A small multi-label image tagger, trained from scratch.
Model: arch xception, depths [2, 4, 2].
Training: ademamix at rate 0.0012, 9100 steps, batches of 128.
Data: trained on views of escape-time and Newton fractals, 72500 training examples, 16.1 epochs.
Rows from block 5, named by matrix and row number. Rows with one number belong to one channel. Each number is 128 + 24 x the weight over its row's rms, rounded and kept within 0 to 255. All counts start at 0. Numbers have three digits each. After the name is the row's rms in percent of the matrix's.
# convs1: first pointwise conv (model.blocks.5.convs.1.weight, 320x320x1x1), inputs 0-79
# convs3: second pointwise conv (model.blocks.5.convs.3.weight, 320x320x1x1, transposed), outputs 0-79
convs1.25 010:132133128175129120124123125130139128123126126132130126128126128126129149148126130128129127128125132132130128135132131132123000128128140133121137126127134134082140124131129129121105129129131116127121166131148118120129127124134131132131126129
convs1.89 014:129129130081094130125128134126126125126130134128127158135128126118130018134121127128128128130128141136125129121128119133115170126132129126131127127125114129150131107132129128140131140128136127128164156127060107128133125127122131125131126130
convs1.92 076:127126128159119126124128127132137128127133127129131138130126117116130049121130127129128125129126130146129127122128121138134154127126121114129135125123117128140138101131133127117134123127117130132157149129084117130128128131122128127127131126
convs1.108 008:130142132139115116129127129129135122130130131134126139126129128125129142132128130128130131131126119138132128132130125113127035128131128124119130128126124129146131130135129127209124126128138128127149208134134146124132127129124132126135123124
convs1.136 009:130138132178118113129127135136165111125129130134129138126128123134130091115133133129130128132128131122133129125131128114121000127131131112120132126127143128110128139131137127133118130132120131127134179127126135127131128127129135128131133124
convs1.143 021:127124125255099128131127131126123129121130126133122127150129135128128138154123127130129129131121142130121136131137137121123163126132121137122140127130129125086134089131127128148146116124133130129108174126152117124130128122132127127120127126
convs1.157 014:130124130084137116128126134132118136126126126129128154134133122140132070103119126127128125127124124126130134124127115120114053123125136133130132129132130129108131105127133128174114132130145125127137178135101136127131128133133133128119137128
convs1.183 009:124127128132108118128129135123163123125125130130124134124127135131131083123134128129131130130128125126132129119129124131126108128130117117130127126126127126091136131131132127139127129129126131131117167125141129122135127135128124127134128128
convs1.242 098:128126129146133120129127128128132131128129127134126138129128125121129117112128130129130125130128130130128129125131123136132052127133123125123132128125139127079126115127140130127140127129125123129132142130121128128129127128125126130126129128
convs1.246 007:126130124116116127136128133132134123127128130132128140130127130134125104151131127129129130129124138125129129127128124115114023128128124139126128128124107127161123129130128126129145126135123135130129147123114122126128129125126136130130129127
convs1.252 025:127122132144135130124131130128111129126129132125127148131129125118129065126124126128125129130128134137127132122125126134136162124129126123125130127127108128137128118130125130109131131126126128128139161130098136117131128123131131128137128128
convs1.256 005:125128128149142121128125128127119135129127126129131134148131132117130071079129131124130123128125135122132130144125117125107000123125123134124137124131131128106129122135137121195180122133141117127121217132162155119131128123116128130120127131
convs1.296 014:126125126085131133130128125130116129131126129126128132123129125123128165113130126126128127125129095119129127122124122125148176125117120128128125128128114128143122161122128127128137135128122133130124094126082145130127131139129127127118140136
convs3.25 055:130134115108129128105128125096115125128141135122128137144136122094128128128129128086128128128131153095136195139123177106133132128128126128145163133127128142112134110130127127127162122128129220122176128133112130132129119129128099128128080129
convs3.89 221:164123121122122126162125120106113142129137134132139128135131122145124128132122116104129136129124106167128128139132142135127112127108131143128079128128117143122134123115098119162105167128128158128099104090133125127090129122122124123143164207
convs3.92 143:108118122090188131137122132124126136132110119128128134103128126105138115137136134131121140123129137091137141111121135113109169124145068093127081131128147139154122128131118137098121124126122112131121106140085140148082144118146148126111153108
convs3.108 678:135136142086086120135110125127124123135136136128134131133129119167118128124122127127132120130127117145129110130130116142127141128131135149135115139128133119124125131133131121135130124129128047114125102109161120126106125132122108128144122185
convs3.136 122:106123149171157136107138136123128146125127122126128135125128138105125128129132125157137142119128146134133163137130140116130142128132195083104168131128127131133149145132144142128141122128127243140172128120127122128139122134135134128122139091
convs3.143 196:130129112185148135141146138125126128128129141128112132128136130160130126130128136121137125129139133094126138135129168127134153124140138139125164131138117133138129145130141123110179128123128223147177146149143127128176124142125101128118150110
convs3.157 053:128125095112151128089128128128115130128125141127129138128118112119125123123128122144108140128119130120132098144123119128126155115122128114114162150130121126089128120128100120138105160128129128113139132069156124128096130128118117127110203170
convs3.183 035:103134114022142127114143127138127155123129127122161126139134105122128126129118119128120128133119126128125100129128132129130176123128128103126089130128123145115126129145105126128139135128124140106117154088149127131107128128124132136126182072
convs3.242 545:141130140065124125126129120127131136124133134126116113133132139143128129128129130123126125132132127126136136141130152136132155129122241150113171136127120122107146103125140119099157138131135158134161134099161125123139130133122114131125133152
convs3.246 069:108129148109128128129128128128127128127109137132145130119129128128117128129127131142119126122128118109130127113129101126128099124132106121094053133137123117138128132140128128128120132124127178141118128139171122127155130128130129128128145063
convs3.252 240:126119132127141126111144131142131129122117128136133120118130132114132120138130119135116127130123127133127105124128113135122123128142103134111044125128127157122133133128134133140106131124129145140138136142147134128121128118113146125128164126
convs3.256 109:114128166093116131110128131103128140128122115132119129130136118128128146128128125113138129134128132094128151126131115125115082128126081115123048115138128126122140119119151135106145128128127205126137109083169129131146138127139131141119056014
convs3.296 122:127128131089115127104119116122116148128128149126126098136128125110128125128128113120128134138137128087124107130125135120143156128105139156142173137122139127127108118125107119123128117133124085091121120072105134123142126126128128141131000192